{"train_examples": 73750, "questions_per_image": 4, "fusion_encoder_head_dim": 16, "fusion_encoder_qk_norm": false, "beta1": 0.95, "one_sided": false, "lr_schedule": "cosine"}
Rows from block 5 of the image encoder, named by matrix and row number. Rows with one number belong to one neuron. Each number is 128 + 24 x the weight over its row's rms, rounded and kept within 0 to 255. All counts start at 0. Numbers have three digits each. After the name is the row's rms in percent of the matrix's.
# gate: MLP gate (encoder.blocks.5.mlp.gate.weight, 384x96), inputs 0-95
# fc1: MLP up (encoder.blocks.5.mlp.fc1.weight, 384x96), inputs 0-95
# fc2: MLP down (encoder.blocks.5.mlp.fc2.weight, 96x384, transposed), outputs 0-95
gate.285 118:140153107192106131117116142145125157120151045131087151129115134135112119131156153126133149144092079131159101107119152160177113147138128118137141081129139132139130111141153118150162100098155150116103153154115150115142133088158162137095148126087125128138152109131092099100101119140151141150
gate.286 111:095152114109168077122129146173084109131152123123079119146151152097122132135103137133157067149169153137146137145141141148108149152090113111107121117142124090078150139116114112152136104135136122144135111098133124131138143155126159128159102131113116165112160099120124121198094121123159162099
gate.287 095:131146131138137133085103141090157102162078148112096098114113158152130162150146108105121134169107108138140126125134157089147118111112131151119171135112063146088142152189138093091134121143145135128111149118143102127114133126120115143101151180103133167117100137156139138115148144147074154122
gate.288 115:087131125125120150132099128119089099123149085157142162080127149087148120120168121141126161129123172101119128168117156166108115090139103153142145121128117135155127154128152093124150079098117143108195145103122167098150113098119105135154137146129131129082154158157137151120129126132105143088
gate.289 091:129120143121100102131146167108163173159138102136167154109124080103147120104115113112137109108133162143128090175083125100121160089124154106102161098112141089116138147161196152145124092114089115161161170128141137125116143140092114147135146173168114125137137130129112119134145126127127135133
gate.290 086:143081121105155133100162149108174139138171146135099118112160133175093132110119145126120147148107117144129116140102117130125130126161151124136108132091128122123125110160096136174117109111159139175158074086132135121128121158096167147097104089119099115091095111125138144123092190107120129109
gate.291 094:148152102079136143143140151139129130173089135128082115109152128110114134141160085121132148115140107141124073153132137115137101111172099116100123135133102139084155116121105136128173100141132113138161144117130104133140130167163140149139176112138098163101122077145134117155182164108139153089
gate.292 107:132128092088085084112086175128123092159086086147190116094150118124095157145171149169135130144123108121133145124135104113106130110156116091164112151144179087126104099140136158128106145120149168120112098119142102103132125124133096141143133116157146092093126117137113117125148132134113126131
gate.293 115:090115116155151109162159120106163154068166129165121141124113145165117110119108109126086115087102184124144146133108119137129119120130126113106129185102133122152147116177109135158131124136159151143124164128124167139125102179118143157108139107133115135135142088109148149140174141123075111138
gate.294 099:149156106150122130125153118114170142101153105172116128151086158081143136154119124107096156120142119112149095153126146160148180111160132097159133101100143089118090151121117102107133118136138140096122105137115127134111156142142149139180124135108072149097075131099107131102141101108125112083
gate.295 103:133151115193122168121140117140105125088145146083151141157115136164118117125124113137093140111180110144116138146151137132148167144093135153152147160118105116143092085142142113113098140108111160130138108140140162122145180099160119129066112104137160114082159102112143106149147123102124139156
gate.296 074:165097130129140143127125117139167124150159102181120154134109142137098121118122094128116132138172149104102125101119141122111117139137090131135139113132184104140146160054117141177098155119125123159127088153110060144192110121134155160145131162125113133141135145138119117137092148146147140134
gate.297 089:123127121104102122109184108139158113126156156127148136086129170144158111114135141151104119153086146092110121157115095120146116113135141159116124144120124127119085103161103117143133114129155121178125145140150118144095056190141135169125117136150176147118126113109092087165124141135115158142
gate.298 089:148116149097127097139139143105108152133164091159122146117116154122106139147131078162129121125123134080113125140131145139126151151129109167129179097153124166121095124102159120149120104129126175132172145109157167152066152139147132102142140141149075094140147121122134084163090128152156133113
gate.299 099:066118134121075096135112160099086133118119173123150101130175133126153096146095097137154121116096130116125102148126187148099125110171135106128115124105144115105119106109130125109093128151130141102138104127160140109133139094100112084097096119149145097109164131180108095129131142155140128148
gate.300 092:117144084127133148171151131150104088151097098150095141144105143081142112151135106119155135150141085074122162101149132138101154123133115129119091145130103152077137136121097120082119142105144146127093124126142102086140121133109100132116120102126172128151115131170079132133083092128101148103
gate.301 090:136166122119133123074129129096145152143137129163148108158148114121125081153134164125114198145122133132120123162127141096136087124131126149096096118166170119097117114152136118166121113128109155081138111148148122120162096080131127147060135090142111147114101119168142150129112137126141097126
gate.302 104:112109087172101131121117129170134166112099157157080143084157119108167149125144132129145164160134142136108156171135094129083141116142124117089110123130135125173115138107113157130087144135155087080162150114140134179129162106135133096129126112165107137110163123085131138124120127145143114120
gate.303 092:138140138094126105118161134160109139154109147097080112137169122108113117123104142141113125134176136134145155145128192098139158112119143150132132105126121096098112162130150100114119112067141089142148124164124183127136123160080090130100141150117129189122146147098113102107118122095143132105
gate.304 103:132113118117133150125147129121130106095129141136099152085107130154165150173148145092132132106120160081120063117136115146147176095130136117147073140077151114166151150110156132169097130114117127146107129152135166141117103128102140140153128110150114127151125155161103085094136102115167152150
gate.305 095:152125153136114119131137144160138127201103117142154114129114130123147122171127196082113157112091124147083103077093144138129125129104112146144108185140152099133155138150135143118126100104096140132160153108142155097133129096114122148147125146182129135083127125121091134095130139111114132155
fc1.285 124:122108144072162097140158146100116114102120142142155120132119125107138116145136120167100132106154153161117162150131107128115128111119113159085137154104151120089195106121081164109142133158143105138149107132125096156116111164071098104098131149159142117099155131129170163161145121142121109116
fc1.286 114:137097162168110145151098136095070153139110140103157129095136125120107089107112123135092122140126071138162176122105136103162137130135097119085151139153139115106123097137104178120127135091136171146149162129118108121117151140147097121083155123129129095090116112157085148127144139130110156115
fc1.287 106:139105156101136111148129144140074133097133137158138143130162145157109137110104149141137153121115124081166157129122143143073126165108130133151102099185165141139101090096131125151148137109143119145166152140090107170106114150113180100135128081135120125141128141123105121133166124137128076163
fc1.288 114:158127149125099106138104124131124124143133131101105079103096094154104111116135101071099141128136107115082116101115138144102194135115102095139139106163092129094072115102146120135132170123125162103162096136152103136141133161102138131115084171151122107106125135107109124115095109138146127157
fc1.289 089:107112147104147137115144150094134132131108120102093157128073160140092119126108142079137143086107123123120128106112119106094122169114152116112164152147186155096112108112141174165131172151134114124095124129100174121129129124117105120122106084142076099115134142140100140099111084102116144120
fc1.290 103:119131102173125135127104105116172176115128140157166146113107140142089124093118112118146132159102154128171141150116155141142140127121126108166154167154112124144143110116091101150094094146153088106161135135130163131151119129102114142127124144159124114172117119099163061112099112111093133080
fc1.291 096:095129167165129167106128140132093132116173124164142136129133154121155078131092175080155093135114164121135163071137116138137139163111130142155113165115134102102115120101128130138162129140143197153104119130125147150154114102072093136112120126123156142120156150105119128129108136131119128159
fc1.292 099:107131091088126090134081142120148069141105120090173108127143107112117115134159194153139135129133113125132112140123106145102109138136138120149111105191128100093170102149150113130150133132113161149081122131148077128132121152119088103160147142163132118144124088125146151106139127139108152155
fc1.293 117:169091118123129115097099113160080110181096122117128144176161125066130136143161144118145129174144088090106103116150113095097187105118124133135118107159114120103121087109142152111132150119136092148134133153144108139130150121123123120162117101105137140129130125126109108130076124153147165144
fc1.294 101:129165131138118117147197129157162160130136122105086143117129136085159100177112048135132150135142103151114084145135157153170110135159138119143118111120140132114101165144155083088138127136112132134126104113154113138124143137130148142119132142164152151088104110100096134092138122106150150122
fc1.295 098:128163117161162141098106130106103137128145162142129147176157097137113131122094138146110179117160085135092156132105132118167119117111130124131187091091107109104142129138144109152112140123146154122118128137105141103117158118119126168085100125132134146116189112143194140153134137121106088155
fc1.296 085:138118181108175113141163161134141106088113146168159135137139113098132116135151151079101172127138161123135135092144182114153122147142118119137143121131143135106089110114105161124088114130120100146152169104151140142126150166112138155073144123076115141108089103151120130111133127102138092129
fc1.297 097:122156132124110116141092149138065129120097116102122118122122109140093130124089129165137138127171123130156144068142155099135152144103098095083093134113142177117083164117154107112099141148091175113132104139131129108156147121119088131100130127102131155127160159153129161115104123131174122118
fc1.298 093:129093108101115117116120142120083135131148101174145120134152151128129143146168103141130120104112127098139090099135161171122111125136121130104117086125108147121111101132149135170139104090094159167177091102149146136055145131149132127145134167136080129072109135098140102150124153123141112128
fc1.299 098:071093098119139103125156155103075115089128130157136113162150116131143139128113121125123127060115117129135101139128151141133078102127124126130121114134179114106113142095113101114109132127134095112132115138151133096144198132114129107107158146148124106110142081155088085118163140170115132154
fc1.300 098:125139072140136136122151162181124123133096103119117138123124147072118128171141111151122152115117090102105114102168113150082170130126108117121112143117141131067162154114123115123100142126131119116127105123159090104137125119091094126117141103146162124172101123188118145128109082115086118131
fc1.301 096:076129149168142112120113156120144133133128141072119166105126122126139141130130152127156099132110123146143097127114105131066129107146128111100168141101115119150190161131108100091117111115141115158130175107105147118112124134104066167148122140107121129159164127082103135094103124099115141097
fc1.302 096:099102147144081152163133132095142119069123106106142113097130091136143118136138127134119122100167106147115158056120137106140117129120115145134112122117101102078105093153141136126117110100126181158109135127146130135132138104108140153106133100143158098081142112070080094113145103149128128147
fc1.303 093:104101140112137116096106135159125160169136133074088130136125154140088152139128147138148100125165114112135128123123150067128173130091149152135145091143122070090122132116121096156158133148134144131143109132139142143102149099098120129160123150182145170153108135170154113095151140148156134109
fc1.304 095:120096159148110168149118113116101105130129133133138091123149137084116108149172153111109147094135157127142119125129144140120146128154122121132133132071062164095109119155113163131150130140140135120117090101163085113155146110138091101133133146112091096153122147174066151143127137088162126126
fc1.305 100:120119145172138101088114128126094134125103121191088100122098135115131148123141172103110104130123123136112118108120141151162094141114153131191124149171160141137130149133161112139126149120125133129137143166120101164096126045127138115131095145187092152097123116120148127126107110150125119137
fc2.285 131:120104121133116112105148165080145164146144148144092131108069090160122128134137116136140085113093113168144122114097147083147153139165122096133144138113097118136093120139105115140140143142107098167109134124150091167103098138126121114133165144162130102115180124095164164167142108110148111132
fc2.286 106:158117136104186120147128111094171176141109079117127084100153151137098134121117133075135112145142130112156113121118125132150170143089153159111113117090124154142135138137112101139098094128144149150128120166147128136118109102104087108115141097081175121163141138109127137185107109116133121146
fc2.287 101:158123132141156089109126098112136155114123150142111122096124135138113155109124162154109115128137136133152168154087116108117109141187085122136167150135131126175143096153183151193148159109128128119118084119104119171108148098127141117147116144127110129136091096134129104128143141167069117118
fc2.288 118:134092109181144105155126126086160106137133127154106173136176153146123128146134176082104152144101109115130137133167128159100158133102180135142150157146107133114114078167122103122133107120168147114142078132122115103107173129133103128149151109127140140128113154138135128147125168117107165152
fc2.289 080:150152133107149134126161133164075117164099139081127141082116155129171127106162108108105112126123109109102137166125103120156100161117159148131104139127162168148141123132123132142102146149172122170140155120115142151125092105131149184123117098158146133132125164130130086148167153129114085099
fc2.290 089:093199142096116123186150136109130101158106166086114133127126088151169107084090148118094112116140149134137107103095107151122140112144117135133157143141120170121120113120117147155147062109146161131144150092100124120131114125137123132109085096119135117153161162122094125113136100135131115129
fc2.291 094:146130102122131136108150161119129154121080150145145170132140125141106139120145126108137158153138108119115137112146150112147142115154114139123118169122060145139126157142157128155109110122089095110085091136156164102128097128186129151150188097084088135092125155141098110148143128097111094131
fc2.292 120:115127118176125160153135130142158170143134128110149140133122136065129187140158116132113124134129141086143097107130151103100136098096097112148138093111097125096122138178114184145128139139112120149105134143138139148105106116138121124094135142140115177086180162090126135100131172131114144104
fc2.293 146:150143165077143128100096113114129138134117133113114119098146131135135180161097146113156143131126127138116144117213150115132162140140115151133104149117177120159152146157117179128109122155139119116130113158118138129166117127113146117133137121137194121074103149110132171147153154110117088152
fc2.294 102:110136093117123146114138124128112186154146096078101161096126147115112095115132170127129121137126141148110150071122146122112142139126136098164136164104158114135119111092126115124099067114156188105130160159128103183143120082083131112131118122148113139098119158126104130128110097139110122133
fc2.295 092:105144112112098065099144116157119126091156076131139175134119135117139107152070103149104141161164135145085143129176140098073128113147087119122107137135105123124121093119182135104125114116149135161126134122154119106145154136126133120149094116096137158092109168134143145145133147145139125149
fc2.296 072:102098143133162119071061119098123112156118114117102120128155094141142079078136112140117168121126126139127116162117136141129129125112106146166154131139155123132094125089192140090144114139132126147136120144125155144149133148101127090113137089113105146171131092152151161104145077137127135104
fc2.297 098:145159153155100091108118128175115146105114136124144127126119155124082126147099171108159120143111095155194139127129092122135124129108136163120133057122105113145131121152128102136104124148097162136147116172115103097128125085122146128138139165139117119120063138154121128078095097116130124143
fc2.298 083:160129119160095103141141168121175142133152147133130105100136145109088126145123155131090171161122128105116128116127113129133144107118146143115162099156089158144076150143107127168154190119096103098144129155113124088145122114149117118146111106126188131152102191136135119135092130121130147143
fc2.299 089:105143074126155157131117145093096150139104130136089123119093126153136121110128111122173134121141099123155110115186128102095150097098113174145154140107111110109101162151136156145083132093135121099134156119141107131102087135142092177097107114108121151136161127116126148172153144118138095095
fc2.300 111:097118113129098149172146115096144115136160155103116129136110166128088145110157117095099095128124143127145172131125105138138097133096131104132096135138161156081170160134117156129126136103114124142156119130159127160144180108129103115129123098098142124076162117120185095135194138111116117122
fc2.301 103:113152112168114153153151153133130149133124114080094092158138123113135127146104124115157122135127088125101092122077103150109165190121101126139128115115183153124112122149122121099131108118123110148131143095142155139145106057087169145164155159134133110134131144132094122139126118119147074113
fc2.302 106:114058094115109159081115111125138114081121141122126113130136190109134102156141158179093126148139134137083102144175140106096131148133136174135121126142142140112155130118124124103129118118175141121165136101103150078121131145161105126117147131088157126113120138121138109115161162122151089132
fc2.303 080:125145091148177101111162140110176136124113145115142126149168102124148141151126088109153156146097109146118129107131097108131084093076121114098150128134110124127110151083153202106108139108124145105100111151110177119124101105157149150133131132126100150119110111109164110154095111107107140140
fc2.304 090:116147151155103137079111112131145129145114109116145154145118132149094128173140136095128119117133135116131143174119173086116175102172066149158163120141111157106119134158105181116119094140107138149172111095133134144114118155138135168155139124139133118151107126161141104079108153151133165138
fc2.305 095:105144105098130119107141084119132130178109112146117121105099128124128093141133110139084103147155100116101080138119122095150167156125111150143107118181117151076098162105112171127159093110136113128086159109133161111110112135146125114123119115090131130123167112186144152121140156148116168136